{"arch": "tc_resnet", "model": "audio frame classifier", "dataset": "short pieces for a synthesised band: melody, chords, bass and drums", "train_examples": 26041, "gain_aug_db": 10, "n_mels": 80, "hop_length": 160, "input": "log_mel", "spec_augment": false, "win_length": 400, "num_classes": 25, "output_stride": 4, "norm": "batchnorm", "activation": "leaky_relu", "depths": [3, 6, 3], "kernel_size": 7, "stem": "single", "widths": [128, 128, 128], "init": "kaiming_normal", "residual_init": "none", "optimizer": "soap", "beta2": 0.99, "lr": 0.0039, "beta1": 0.9, "shampoo_beta": 0.95, "eps": 1e-08, "precondition_frequency": 10, "max_precond_dim": 1024, "merge_dims": false, "one_sided": true, "adamw_lr_other_params": 0.0011, "grad_clip": 5.0, "ema_decay": 0.999, "steps": 30500, "batch_size": 128, "epochs": 149.9, "lr_schedule": "wsd", "decay_fraction": 0.3, "final_lr_fraction": 0, "warmup_steps": 910, "weight_decay": 0.009, "adamw_weight_decay_other_params": 0}
Rows from block 2 of a small audio frame classifier, named by matrix and row number. Rows with one number belong to one channel. Each number is 500 + 50 x the weight over its row's rms, rounded and kept within 0 to 999. All counts start at 0. Numbers have three digits each. After the name is the row's rms in percent of the matrix's.
After each channel's rows are labels from the 100 clips, of 14976, where the channel reaches its highest value: "responds to" is what is common among them; "loudest" is the band of the loudest frequency at the time of the peak. Only what is clearly more common there than usual is listed. The data: short pieces for a synthesised band: melody, chords, bass and drums.
# convs0: first width-7 conv (model.blocks.2.convs.0.weight, 128x128x7, each kernel summed), inputs 0-42
# convs1: second width-7 conv (model.blocks.2.convs.1.weight, 128x128x7, transposed, each kernel summed), outputs 0-42

convs0.111 125:483512536428522446481382557432444482437471432434481558462464534423485554558532545482535510476426481489520530486482441533554430563
convs1.111 085:499570458472556536435653462380468501579592493530516457447418510584470483508434494445423461442432473542433474480529462448475360564
responds to: key: A minor; key: A major
loudest: 250 to 500 Hz

convs0.65 077:476438454415496491447445506462489504474551553443507417591526458589499512470525542492448410380482499486461559512432482498457590570
convs1.65 101:443471471515463487491488427482502485571473538507484426505467527476486583476424466560448580475485545459579503524405475552501456498
responds to: tempo: 160 to 170 bpm
loudest: 250 to 500 Hz

convs0.124 107:459504539436451469470497544536524464534452550402434431509419528430452491426465501505525593505433449506497501469514479509548503546
convs1.124 085:443544470399470507456527480525406455420510500455486456411487495511447467510457515461452541428501399531434568487590469566496482532
responds to: key: A major; key: A minor
loudest: 250 to 500 Hz

convs0.62 133:517471536555557484464485553493449505506468542520430468498502443475542460471522484466544535508524471548586530432511534569457529570
convs1.62 090:467548469516497486426484537465462494482562495534424402527429583564492506523563499411471537471444511526459507514524465545433446501
responds to: key: G minor
loudest: 250 to 500 Hz

convs0.112 128:511584504607393516589493448573429500484516464466492557412541437553488488507480480471437447491476466520558596503479439495469590399
convs1.112 096:509433552589485540504487470476562516498573469432446471419428462487623471481510478482467472467567487426529561537449486428531534471
responds to: key: E minor; key: E major
loudest: 250 to 500 Hz

convs0.42 133:444604465498469475508558519537568493479500480487450586508598444461518508451527418481549493484501433488555497458484548466498544493
convs1.42 091:519427472546535484525455508496611498577487449495475452424450482528551477506517474551515468498620423506520451504457436376539516485
responds to: plucked string-like
loudest: 250 to 500 Hz

convs0.9 134:526437542482486440508474576506538480424401487517574552526513434559482497409493450524601561419568502471447503526495423542542396543
convs1.9 087:547640463488450482471580475489503474564521459539529558423437449557513521518473460467407475476478516483515485523491460460491320500
responds to: key: A minor
loudest: 250 to 500 Hz

convs0.117 114:441475511524475525511448443451499472595487460556402410465455440410455586502513454476395574459461457544525520464491470522576528397
convs1.117 090:478502523665425441521456507398472460481486564517481483485468513473414397558442480561515521430444401464369425479579474505426574542
responds to: key: C major
loudest: 500 to 1000 Hz

convs0.103 103:581270496474578526390542560530566608469496531514444464414458522514445564538504497472508508526534519454482546508458475530494455468
convs1.103 087:507398512618522488381441481522483493537511529563387481506475499434490578451517470519593555465486479550550577420478484590521567527
responds to: tempo: 160 to 170 bpm
loudest: 250 to 500 Hz